From a checkpoint of a small multi-label image tagger: arch vit, 8600 steps.
Rows from block 4 of a small multi-label image tagger, named by matrix and row number. Rows with one number belong to one neuron. Each number is 128 + 32 x the weight over its row's rms, rounded and kept within 0 to 255. All counts start at 0. Numbers have three digits each.
Before each neuron's rows are labels from the 100 images, of 14976, where the neuron reaches its highest value: "top examples" is what is common among them; "colour at peak" is the nearest of a few named colours to the mean colour under the peak. Only what is clearly more common there than usual is listed. The data: flat shapes of many kinds, plain or patterned, on busy backdrops. In brackets: how many of the 100.
# fc1: MLP up (model.blocks.4.mlp.fc1.weight, 1536x256), inputs 128-255
# fc2: MLP down (model.blocks.4.mlp.fc2.weight, 256x1536, transposed), outputs 128-255

top examples: red shape (68); its colour: red (38)
colour at peak: grey (71)
fc1.276:143136189138175100122149090178141169152170105189079105132039130152109167153163212146119163056209133107152150104132178158162147132192126190157124124124162107092095136112071073100203133151097104143105117121157119111137150137136116130108111100137089114097088061127149114121030134148134154128175113134167087092139168144116130114105128111145095163129080103151173073128186164077169097110193
fc2.276:124164102144112150125142110109132111134127088182154170161133160125096128173106152172144124125088100122139111150174117121084116157182128127149116137156159141089101174111136154149091151135170102119164135106110148125116110114125160084140101219097130143093104076128087113149203127114128088138143155170121138123127107158073125162122132139115100125202134140121138133135146113108102179140070

top examples: outlined shape (99); white shape (78); its colour: white (46)
colour at peak: grey (79)
fc1.516:099197121058113117157104251101092104109125103161136104099103141150142152164133116170116134113124119123126096099147132092166156119128146182164174150111175122113105101096182086097172129150138117083049159088146147152196153132117155134104160091150153141120119133103121129103101174109109150152193156144124106130056134137046157135107180072117089154110136173096172102087112097158095100148164
fc2.516:156187146097108169168151129128101116093120095161138158152172101135073135162107112097091163110108129100115134119126102180127184137167151153184140149156203132108097110172144143171067147100142135161142149151096131163118151064126075093088073191138122188105081069117083179170175098166116078164102134111125050077145133141128103154115137115130143101118199116116111143147196122073106131115036

top examples: white shape (100); its colour: white (45)
colour at peak: grey (84)
fc1.689:106143093141093127137151118090152149140123098158166095054151128154153153154155117101084183094136082053090166103127168191118150080105117152155193180142129144057105068143167131125150138159129080117100138100154120107179092112133127157085135112167171135062060112155104095118150134113100103146189153091149168098059122126159177166110102158154110163125121175065165154111133113131111103157194
fc2.689:175123196116164095125125084160142164127088165131144165195105156146097100141123137132158089156151147173156117121151069109127106143188124096145100127148146096189156179112185092183129135107173169098146125124119097138080123202149114100167107121113069157138187119061127150111122105150114154113140107166102074156162132138089060106176103113120117119117143093219124118112083134109162201124093

top examples: pink shape (64); count: five (40); its colour: pink (31)
colour at peak: brown (85)
fc1.423:079154107132174106124165141144157198154144137134115124144063152185119174132212208184126131057184119131139127068160136122168145113175101151190184126109108073089105152146153112108201130124088113115082170133157074142129142140163156177081138080123117105127096104148137158090083166141070179139173125167146106084102139138065139112123058155109056192160135106136137144084131113105131140144128
fc2.423:134168165083108151116123082117100166161099134111123166041165115143093139161086122131162127109177084119143132129144124158110179116143101202121169177166141112055070138131151178118164138182116143090042121154169130092126115161172122110111158186111095135112094152112126115133149196151136087123079165104151108145065104125147157128113163176158152169127167156130138175110108111143159103125095

top examples: outlined shape (95); black shape (83); its colour: black (53)
colour at peak: brown (73)
fc1.118:172176192100111094128088162106147143086131123147096069131050109160122156128124156103141087118167092108173098093166133160183151155103166143100135102153168113150095127112076125071167120133106117124071162109193084122114151126134159123115149135169121042112129179098128205091080165142071123093143135150134078139124112108097209094114101130133114130099087208104151111103135089138136098114156
fc2.118:106149201158108119180103118125173154122057113103133186147148069170122130097128098117174061101110112217100129100114099156111153138135134117112087180170102123126170154160115133146110109090116123127192105085101125132139094122107155134099127198099069084111123191126124121117161160188161103080069085150135118127157142124120137094130109158092149122148152096121124098136122140123172124123116

top examples: green shape (89)
colour at peak: pink (49)
fc1.304:091102168099081132186070132126143150092135106107140168151134157106174171163144109174142037066147118123145092124133115153111145139195159162128140107164137157139075134147125099126125090153069142098127088160162155100134108170123131085073099179106131126087125091156068111181126178058148117079102104150145127121115178120060128132136165160150103121209105100160157097096075116117122131152136
fc2.304:131114120138101151115169094113105103128157095117155138096180111172142083132121125129096167135149157099091156169108115080142151099107065116158130162114098158131168108174138145107146137093189117162131124076081155160157082134177151160071177092169185159095107128141129085155135112130142050158094151107098114137138124121207105234131085138149135147078158191127098165184144149109106088132094

top examples: drop shadow (85); blue shape (50); its colour: blue (28)
colour at peak: brown (64)
fc1.601:098090139182077122137139144140135057179168109090149136164195141133193120143163082126108153106077125037116151120187139114130152120083161137120113122124116122132136068206180113084130174148128173128153150158158119081187099100123118120116140182132089104108128078179140121183158204135133066131127101093148176138054165166197141142128154139154144145176157112127170140136152085163166091121197
fc2.601:163113131114142129104090119096146177115133146080108148091110126161070109103078132120170134094133138163154136159174109096125105123211116166169152122106162116111083144104111155158155150147084146113088059140164104099117122110140147151128117218104092165100112102136107172151090108179200167147195158133143111135165111125089102115174139151092116136178140098146177153122120131144130189133085

top examples: orange shape (69); its colour: orange (50)
colour at peak: orange (29)
fc1.108:123131126092050111137072154086153113071142080114141155091091156134156133115125124121105085123186101106092125108187103085114153130120158154123192118134157121125087128099142113101221117136125144092111136106174147106165162118110165098145160181171132107078154098145055195135160171115137124126102129108155094116135115161111194144115113123135135111151124181098142157105123086169133109178130
fc2.108:147127199140122129094121156135203195118129110137121115151135128130040126123129126129138119125108118147182147163165130101141121134235130156160091150134168127120154102102108122129211153146119114167136041143164148100119108087140131152122128125105099147118146077182117111171136144154164150133168137149131168119129154128111110122147119116087131170192164122147119124134143163130144131129175

top examples: drop shadow (100); blue shape (61)
colour at peak: grey (72)
fc1.731:089084077142144095123136166105136077134147098080110094158177145102163138126158101170077128108062138098071175113172113105168161110085143135073130152125128105120165111179179063097156085112109110142161137109135138118209118157127112132127100165094101069136079107135152099180135219120081097127128101115121170104053190135186140133118126134089120168195147126094135112136110083175127139127152
fc2.731:148084134160132112132085124135175133186096060123114123091159132101116107143089102151136161089133120149098168181180151149147115116144155192112086152120146139074147109170122125090081143162091151126140027158154138112152069089129154145118154222130103143080086155179133098154137157151204130140175185124134177116107119131181134128156107198071111168143122134074157162125103117153128120157174

top examples: pink shape (94); drop shadow (67); its colour: pink (56)
colour at peak: grey (81)
fc1.678:139180117132106150120120195120128103145118082131071135091136132074120126110074089191137127147119141157112087169127136128128131147121128136096120093097052145173111127141082138065107098155075085148038085104150191081120146093120168126140140177110144109136077150152104152165107164105157088113146156148075158171108134137122183136097172174155171146141150164052132133076131134149089094151166
fc2.678:172109136178133130104157083124153107147096112117123133094195064097103118083098137088092130148117127127085136125081135177129165127103078120114091139105132126101116144152100146162062157110136104187149137170115128202118082055120095130117125161112164110153095155186139125155205114174154125101080106106133184097160106112151137132145085152127192070095168124063126148139177159104131096104118

top examples: pink shape (86); green shape (46); its colour: pink (39)
colour at peak: grey (62)
fc1.733:122156160144170081123107186105101126140153106147121169132121140136146119146118100195109100132093147163136109137145131132146125085122125127126138079105133118090070113135137081083175142157079103025131160125121137144123114167104200129158107116123153127129125173087150110100136161107088120112130121076152104124039156074124184098144080123111115105168126175100120093156087075175127133159106
fc2.733:110160100105078170163116124179115109117114083174179152124089123136164103176115099123128155147166117096113069159100192110102118148080157101123081125161108187180186100142177163129083123146160134118184143066072141183081112151093168138133134057192161183071146158111102114150143102046114093140134120115066108142140093140139149168075145121173154102076087178118132114140165179068108152141140

top examples: white shape (100); its colour: white (65)
colour at peak: pink (39); white (34)
fc1.616:096148193134121160143100132143122159132132088114214148144097136119139130138164171135086107100117060132098089080219144152129159138140152157177179117131151085147098130127130135157142166165087112115158091136150137137154095093123110098143151102162105160134078038115075194179124146135110089147171106106141140132053131186086128151071123142111112132135151125101125147122112113109176115159142
fc2.616:135101161222103116109122133128188108086127090055111148089133166125141137103120073108112144131118121150037132149067137147128094115068143104077121212093127103120175120174118127105065113094091112150181125139116130120151112063126115124149147149101088088109155172157148097129169142151161124070106057123131229129084155154196182112134122138171161121150153114111109158138141125156115122140157

top examples: green shape (48); frame (47)
colour at peak: grey (78)
fc1.190:111148089122129171161125192130090103072139092120087151184113119115130136136111139132097113151175145135117108124143130072114145147041181128088098139119116157152130095140121128088187093116028096118154112197145162141096168122116175166121146059160151127165159144085125167123103142133077103125086110093077087126168131095091148091060158121151166131121159154088138159115142129148163079146157
fc2.190:150117081167129120114108085151091145108084154116124153113115125103107099083100146109135115154144190149133121138115148130104123086091091143154126163105073154100235117116144165094138127098141115173184098171089122174139121192140125202111139056168152175135145152176166119103101085159167143141096083184162073112198138116126050107118108172091130128110131126093129146142155144105157175145113

top examples: blue shape (97); count: five (39); frame (34)
colour at peak: grey (63)
fc1.594:123097131122133117137126137153075102143165102142176111144104184132161189182156084129092152086141104109115110089142161142171140113066127174117192092138155115109078109151104114083134119175146146101119109131109161141153179177103131132119112055165161137100060141132147110189065130085057112093120124120159072108095128159105145122077125093118106156116118129171082136139141086121131130177114
fc2.594:168146093102139188137155111138133125124126146120142096148121101130054141120111138114116103164134169097204102145109146110124038141115122049156108102145140152207128116075175134173124140116156113157204070122046113153113100159166113160104087131140131155151137054077098144090152038102132141154136155140126140146164116100139086141144111110131150145105134154135110122164086145087097144109094

top examples: green shape (54); blue shape (50)
colour at peak: blue (26)
fc1.241:026170113121079117166065160129172117110158039141157150173091150108159119184143170191109112105065105118138043136126146070137138144145147138174109118119159137086094113096165092121099133118148119097172095129125147180119089118129122141120142116114182129089109102134102074136170146048083139092155122135137159105109127190095135125087159116113066129111104187115195121128079118134070135212128
fc2.241:155143133097143145101104055095093156114118060124118191105115075119082144145133156112143062117134136154160138117129132202086136141165092101112109116121063111097140129112020171156115130129097056171078041197132127105067157041208100092135133117154113119144108142144132110131171116180070137132077157120130141150150145112138136130101174156136139149134183129109103161121134146104134041097129

top examples: teal shape (50); brown shape (45); its colour: brown (34)
colour at peak: brown (67)
fc1.702:149118059120166102113060103178162173146119101150094120076062165151061156122103118112118092128143096186140147138125132173174136128146154135126115125180172107146149140104137140162110103124170140103100130152147112119107122179133167096176104117121155096114121153100095193074124120120172140106203121173151120127167148159056110093148118146130082162103080111106124088110109104081172234127101
fc2.702:094148107108106163164154118139061044162170097130158154124113117105159156150181129127113144159122166070107106098122174127156142117034143132092159088114119150109087125127116154080074122138110108125112174119070158149171127084099111125061112058143151183159119123157153112134079104110088084119084114072131121127123125113160150189051157140185149118079153139110117137148128135094099087108158

top examples: purple shape (82); its colour: purple (38)
colour at peak: purple (33)
fc1.161:150121138091154099132073122175152133137144125112104161115043136161132104123112151189166086141137136168152122123134106094124112130109146165108113115116128156139181144098070091087116137154076123067135144115127145075113126128117203065148150097146120081127135126113122117061096140073171172107116178088106179140114142102170191121152092129107094101075066144137125103130138122105124135165135
fc2.161:053125068115070163136126170111133115088135134080183159143179142163178141099146056099127195121140109112092097122084124107053101115073144081145172159142095167149166085149228146150127100105164180112134118088126175138179097124085134142055167125137154172113164102155093120151170102080170095129148145147123132134173105140160117140118149131150125122121114092164124143116098149141118150147182

top examples: grey shape (85); its colour: grey (51); orange shape (49)
colour at peak: grey (95)
fc1.698:149128098123138091208111094126140096182121038180144106098161116163103184163108138080120134137129101049164079164094156156129157061119159156089128120195164175127154118076098115128106095169161152139089091121141115126131123139164130124148105134127153017113086124096134132070125169086128139090133147109224168099134151131155168130131157172141068089085070158117128095141156169119159141151203
fc2.698:154089113172165124113148153103055121143152091154131178151154150069123104114099103164129221144077165139068133146120133114164120098131108151131112101095153178114135146145109100107187154107121093154112135130111152156126161096066144181125126090114197180123089163199139118129124089156167152136154109124115075106137148104147104153143082163135141125160150142068134119163222121133121092120152

top examples: white shape (52); its colour: white (32)
colour at peak: white (32); pink (30)
fc1.189:114083081152119119154072090124166148125146073124173161123165120142116136163094086145126095104100092087124132136145133146109142083117124147102128128184143159101168165111106132138097145134134161062130050136138110139132095174139152118130116138111124094054082121138134120127154171096151119030111103127142145162156157131148164077136072156082103102141101141130097121146113127099151168205134
fc2.189:177116053078125172121152117118071093103134085128120187052109104126095112174079130166160157104128141105159115128091154107086094115100089153107147089117139180066108124094123152098154095117094097130057081128114171138128149141114185161122137099132172162158082123171146133142121121221131146158149140077123043124125130062146114157100154157185162181107191156057165154134114139099134081129095

top examples: outlined shape (92); blue shape (66); black shape (51); pink shape (47)
colour at peak: brown (53)
fc1.386:195155145085150096137088137141150151127083154104131126111114124194076175132171139089099083148211098083161164058124111202141189156107139107077133114194179098129093125137113113120146144170131120120101210146108110139126172146096128114144084117155107081140141181056141143070121166145080101068102111121128106115171151107115200100130137113135125082063101161121116080125129089106147102122139
fc2.386:106135177180121116101095158131164187125136176120096146191108103146128130127131152141180090109069078180187122127144117107128114122161146117108106118153132128083154121134070140088158124153095123125167167115145153102143141141128145135103100191125082079107107146122144101188114176227095082119127108151152065129154169112106125121120131145136118159229142115149121110134085141180149150101096

top examples: outlined shape (96); green shape (71); frame (40); its colour: green (27)
colour at peak: brown (52)
fc1.238:118161098161158085181093164121132127200138099149136157112080158163160135164115143168090089148105111171148076137111155155112162079084139138114126110193110124171153112118124106118150076144139132030122192162129115145107137134098179126181114104145175128118123187060161113094127156094133158071169109194119116163115138132072175092103137108173101136085102143142142108110086113109155166121133
fc2.238:134161181143141123150133199131114115109123132151152094155152098118129100090140107084121175166099171134126138084065153131167087094124096110138124117124096173145151088146153120084124138144152088179133176089089143178140104100087105215093149089225140228132125148143156132147111033135115116194147103150125104125182106092100064199072093123134132101124159138133115108138130166122118117132189

top examples: drop shadow (74); purple shape (61); count: five (60); blue shape (54)
colour at peak: purple (25)
fc1.29:070097122086104095143144141103096085125139126139091113159126108126162173156186128182122066087155115073143141129176099100195168104092115146048151110138114114159104143176087084055170095112067113104129148124151134117183109171117139106089100150129083043132117128113150171145109206131097096158071100134142143115096157089109156152079088148141137118210150131106114138121116114161137086147101
fc2.29:113105128122110134164124107098132144099114061088122157144163146104136092099099080154113125104118165170014144143125094122124147122132140157150117213114117126163229149171158118155126115065084114126181071163147130132153120124029108112129157158119119159100139122157114169133147128120169164108126090150100109136171138129132116116112110187093134110172149114072128149127146143126155144161124

top examples: green shape (80); its colour: green (34)
colour at peak: grey (74)
fc1.463:084103095090066155147090087163097122166176089076133168135092140113137173169154217104140089092136127112159097142159106100114128104160151167120183137106177108124078126079133094148154067112105172093117149208155163130178100194127118071111117158106145146146145040158104130186099135112124110093084122145140084145154120175129090144117151082146102131124124071196144151138128086127170152132120
fc2.463:145120107141139097145140164091131082170134089126131109139150179084105164180144109120039153122106121078085103143128127186164120110126118081107134085143153084144099176156143115165047136118138112144118170144093121173076150097096111136157086141109076135153160149098173138152129143110086092089161084106138140114111166157176189108122110092208105142146161134118100113148055085135053130118126

top examples: outlined shape (95); green shape (64); count: five (50); teal shape (45)
colour at peak: green (33)
fc1.694:098140165163153064152128121130174174215142124140120148136079171157168128156188151190117091126141123164133102115139142145158145122127165155108126099108134116106080128158087100101087128136118133069148213144134131184102131117088169100140130109135163103142125209111148111087149158101075160085133097140108088131126112131085181087142081105119086089126116148135096123125095104101138168117131
fc2.694:119157197168153099144131139137109095137134074168153062171133110145151095123139146128133093120069112124157150079147178116136098125101149137148075085098114174103146077151159133062150130135131111138148142137136116166119114078149169142130177088203132144092120178203142109149137130125066166214134141157152123116118108087126149170082096105115115122151119154101157130113143142106141098145172

top examples: teal shape (54); yellow shape (52); its colour: teal (25)
colour at peak: grey (67)
fc1.25:147135163136161109178136046147168158177163100122142122041093132162116132127126154109143099112223112132160110092157166138146131102113141161120223115160134137101092112076108132097135134151157134085078095136200123109145077129146141090127173103152130088087099130154152159083132144066154122111130126111151139156111114151128157145117105142104099124092102178144130157098096122098159129185176
fc2.25:121123109096125162083147185109093145125131152093130164139116123113114133149174121173152220091076101147097178121152116101120095136148098119136165120121166125056110136173216154167118147110118122119158128087101195097136154083085128143090107158089136201154091122130134096200109116161128089170147153096108079108071100139140091156140165103166128147179193105119137133105087117130121171128070

top examples: green shape (47)
colour at peak: green (29)
fc1.32:047172133136073170195097125139112117128142083131148193165155136098124149209159134176123119110114113129144115175165146105101139127150141122104117133143123140137143117160127153136100141102080153085213152153125188149120127134128132138089114151087114167100156120092114094097173123079141120130100111120105155136100139090151118104078151164164127092190181129128126154151095163113126104154121
fc2.32:104117064115111135114113141105165114142099133145150172156112146121093114155090158122131081174129161115162102176149141095102112176150165083160129134132157143169131138054126125170151103131137120132150091105101128161114107096141152153115135139120136144131153049110057155122174097115099132119145179189100140142165120169069077135160120079092133117123113129168100099145148180082153215130128

top examples: purple shape (94); its colour: purple (71)
colour at peak: purple (82)
fc1.522:092139138129093126142166105161141099145149107131161133147094167119144166155180127181119149128139051147116133098176130094137175147142197132112153135142147149157136150152156127164135110105107135056138152088154134126176104110058098074131137116109098133120097083148120127141126147066166131139183121094107178110056144156132167114128144070167150120150102100150132125110109098161102155123122
fc2.522:150136136087127169057087206136108157085167112079098127143134141141068156132098130104114131150112106096165124174157109104114134120157165135147153200148182115146100152114127111146208114104099125127125068155110128099101142093154110155075095138038130129168131072061109108156150148169142117076131133160143150119074142166122128080096137075128141219144163127183124154126119132148121135104139

top examples: orange shape (81); white shape (51); its colour: orange (33)
colour at peak: pink (35)
fc1.366:125136104054090160143101100180104118158139060119079137097120145136076195144091196158123068069172125066155039158155142162126167133141152136108133163152173128132112129100133165096178140137135158112096118111159125134111118164138119115082103174117125087128122036133117074169086142108147088109116119163180140089134177172142131107063189170174121194147148149140167125115104142123107137121127
fc2.366:133138143164138140108155138150139175145124107029160152127160097184128128109147128111112144138107099138085155084143126141122146133103146147127175139107101100070100145182183127211123131140109129107140098140144089096108166074157097121126143140048103160113096139107112097125167170154135099068107177106057183179079120123184137120174119124106122155131146139135108124107147095166131104142125

top examples: drop shadow (63); red shape (60); blue shape (50)
colour at peak: brown (56)
fc1.730:162134105130113141150095219095190166064118091107166140122161178104086143133134087172132120085099111117137136125132112121142099130198126126127143064100130160090106090179148082078086156141118118105057127135160163139135119145093169148099140246135131150092121124175124109142136107095161135144167122143095135094101143101113146154145148192124132138174132112125141104131107082108057160194172
fc2.730:131137072118114125137130109113091156100140089088130151138195139104057169136101092091108111124083118094134131134153098144131148103151153129132136100141153124108115128142124123183136121117131132116126135193142136130115131161155104113118095177089095126130134107148115126152164127137130114132108096144134095094150172107125119115152126138097106117179171104153116139147153129141136175124084

top examples: orange shape (50); its colour: orange (29)
colour at peak: brown (61)
fc1.397:032096186139103134112120150090143125238115129099146137175142156098204131189110057212127158086064110165100133105133103092133120124157156187209110117105130096110118101156100114102158155146104138156095101104127152115145131107111140148142107118116151157134061103156109123183096152137154163105165179094107103137088131153161148130143060108162127170174104104091151180132123091166126116109124
fc2.397:190146189098134098184115038105096162133121111091098195118115138112088116136144184040118091134202133128116128133134079168115166115178130145137152162088137134135139150128074141128085114117068164112108112190189141172104135149117089100154162117148105140158201163156129180102083082132107164130071072132136085118190157127133107121096152169118136066108163118157109147126091113126197108127164

top examples: pink shape (57); its colour: pink (25)
colour at peak: pink (53)
fc1.253:133113100113159136140024139177140160180153103111152136103132141126103149157127148111109110123102086115124144112174147108127131155102119172198141123141213110064162129134104128136196132180097123085126120156157148056128121153140142150135117098138154104143057111159124172119109175105137119132113144047193157090141105107099130079126149163077082123137124151123083136127079092138181166160110
fc2.253:126129116123127158108144155103043094163146144102109131115191044125146141135122106101113175129097125090114133177105148152139211087066105156115165143107080138091136099166134148074135141123108142143111161165107097159143168118181104150089135110147161131138095159117162086157105167177101086123060131113092072120140139108229109134120132148152155138108160160117095128177138130138110026092116

top examples: teal shape (67); yellow shape (51); blue shape (45)
colour at peak: brown (63); black (30)
fc1.227:172140099103186125098120146158130217136186131127082059076125135177085147124141136119109142086171099102159190126167141129183163122153122128120135147095161109108103150114168110113255122122124108122081158184166115148149143135126136182132163091149144095125050133138150120126089163114118162125180109142141130117122133118137138098135073080104103177110118180172098102145165135114148128110139
fc2.227:089149111140098134106121109093152163148070175060149154117158137105133099102074107122174144153147153168102114165136110121097062141139134122162165175127140158139130083091178144114149117106112116112119067132139091091144126127170129091164157255175112109122139109147089142115175129103199153133110166148123153132138108165132133085161164151109168120198092114138116185094122147152149199115118

top examples: drop shadow (93)
colour at peak: grey (68)
fc1.315:077087110173131095103130127103125071104137098088152127151159133145224125129150080169072132115115123091090128111151149134134141105067172107082146190125109097132146095142199104128118111099179157124176126089121090096168117153138123139123121119148100085099124141128123084134170180114081127115109118054117198154039158150182148138137132131125146123166091171107117139170092107170099127115141
fc2.315:215086093169151131109120145120177159170129105100148158127176135088105118145100123153133151134090102127110146221175125127121055122136121110119110087133154124117150178149178125185133130098149137134160060163105116120074135081131116153139089225048130158090095140144129127171198135178196126068159147140097193121137135139174095081189114145112128132164151116134131132132106112126116172136104

top examples: drop shadow (68); red shape (48); orange shape (48)
colour at peak: grey (68)
fc1.316:134084140157175095092119123129081067097143114113107117144101112214172179160138121091132056089155133084131120105126149099124146093084118122129148162140073089099162139067114090132137120123165182122164137136136089118166161142156128140107101068125081045101131133112168117140074193146129164063092136146153106145133192145157139110149109086136140154132109170165110084125120137147168094114125
fc2.316:111095094132122097126157133097142069113197103138122114184129167109113147139165123157109140117091113128079139169136089117141105139177108057104104106137136099168147179137108108161111111064150094172143165093100142119104130086122137103140090214093106089091118115118107126149191122142092133108138122115118197103140188155198160170110101133124099135221173104107122129146111148127053140135111

top examples: teal shape (74); its colour: teal (59); green shape (56); yellow shape (48)
colour at peak: cyan (47)
fc1.496:081109083133127138174107114123178153159180086143164127114147141140157152161097117140123103096122118103134156137135152121131122132103159147127127120112150171094083133117115139126130121144116119057126100168133193142134062164103157088066130157122213068080052130143065122107145133017129107097081137054216143098104117062163177116105107159086105132118089140105103118157108141061134142131120
fc2.496:134107174180181127091074104138170144174136148123118152161100126130126142162141152131140062160156155173153106092168112114127116100147116202105154133121142105067123144099025070110140108172075116157147117124117138111233148155124125130131096131070085100136110106112162147137094141185114109086127123133146047150150131120080101118143111107143151120151116089164150084155132110139199149133150

top examples: red shape (44); its colour: red (32)
colour at peak: grey (68)
fc1.767:076105111184097126123127068162156079160165107088145096117146139185157132129145112106083093097116124062117119108171168159097167124032183103132126189153134104095125086138150129106124099121169165112173150133131086086177115104142117071127136109138094060108128075159150110119160179144098088107082116105144185134072151182188155117127123112146136110150130161125145175122104113180152115137162
fc2.767:128135119119126154111123150077151135113175133154144147149121162105092119136103140135171137109057085143144127154155121110105073140211123074165116119125147128156086148104116170153148159130119108119158133123110144129076131048087132153112085245109121168089114085110101154192165095170130135140161124140126161134150119138109104157103132122141119127204182093149160127145144139106111209124059

top examples: teal shape (86); its colour: teal (55)
colour at peak: green (52)
fc1.290:138143132156090135160175059132169133120166083129157179078102150133114112147140165122120078132189102088144077111144170098111119112121129107139151084150119165121086116116118138117107106145165120135107112140122152172086122169095150093138134113152164146089130165161103128123142105066090126116066134126101125165113112138147161173104114139177135178148124181094151158105133149129128137195140
fc2.290:162123165098143113097118157128155169165121182125121153129126140144079128121132068130188161118201107142167152163129108101135111132248147141123161108109152123125109122116154109147165142135133174105067043109171138101139135169101132154107141199095076152103144140093124118143123167159149167116181174154130076142110142129119136121167137103126110141170129122160133109101093118164143145116141

top examples: teal shape (78); pink shape (51); count: five (39)
colour at peak: white (51); pink (47)
fc1.498:106104144085121096224087145120169179087158087154113110105079115121133177166172105160110146031131078077134154147099116137177161113170137167109160136172182127126097168177068111116121110118134132062130104155168105113088130109151098133067125153105135093054078120112134142145099187020097113056131095141148105081142148152112135075092147142127055137111141137123120117119099138125133157182104
fc2.498:152127112101137165134120065176090122149142119147132111122022132179059138165174138109151140131165111151147164122156151153129115145096126107112139082157142124151121134083163183071143119147113134096195115144095169146102075129138178094140179073191109140168132145160128115122144119132071149179112128107164095098103122148159126133097116126106110140136144117142126165097081192083178160129147

top examples: teal shape (46)
colour at peak: grey (69)
fc1.395:147135099073104131188156064143148129102159121156146092064111131126115142166189182093116131135219116064138131055093142170150147096136124151112191107149165172105085118097090094081110119177146098110086122124128166172184105159092109150107088130166160157117142105144161151101106101113130165160160116169142129093170135133096132172077091143124079145100103157138140135120136139061112098186159
fc2.395:127104128159144089114114124063151134207094204097153174136134167121142146098111106125163096113129109162122124176135105095092118135174133083141146128140145093178099178107117118204112137130126158083151150056124137136125115120091158127128107197089098131156137103058094146089141106101168091098118113144119115129157074166090117134194098076113129073129107108168092061185092099158131213099088

top examples: grey shape (68); yellow shape (49); its colour: grey (38); circle (34)
colour at peak: grey (65); purple (30)
fc1.292:145140112093135139144124141152115115159147105177163137102126136159134163171094097144140130094121110145108149166109103129102127141093177190102122150130141162156085156115133123177105138123089150070117116138135202152124112105117210078111165145091155058156052131094081096126129154112215096022141127094188080138106100129150161046131137123109128112116126093163064114142159122065091165108127
fc2.292:126081094201129107084088124093132146138117121207120100101123100095123063093075125154111102142109161192152151165149155099142145117167087138135069167068143133139168133117074117139139153099122081147169083110138140127099092130175125155133148112122158122116139134102141166100151098102114117149127130110140167126134080123061039145151090129089149107118101135058155119174193152133166149150092

top examples: green shape (93); drop shadow (84); pink shape (53); orange shape (53)
colour at peak: grey (63)
fc1.491:116079077149127074144121178107087068098173108143130091133141116152199174183162147166098116074092128098113086165074148136149161063067144116096170154127158116104118111091145023091211115079099114115148139120130124171145126144145132143102089113115159052144103143106167094133099173112085151084110110119170113083093150143132140125114121050119110118107100161148167122158101128152104092121145
fc2.491:081135150189113130125089121125161192146106097146129156120135143118116078121108137149129140093094127135148115157162170162116153126132150120163073178121150137079151104172172136130125141091141114101190012147139110125065118105202140179134124134083145080090144151122127069123199153128087131151132092133132177110066116154100126078131148159152108064156107139076144178132104128128119169131113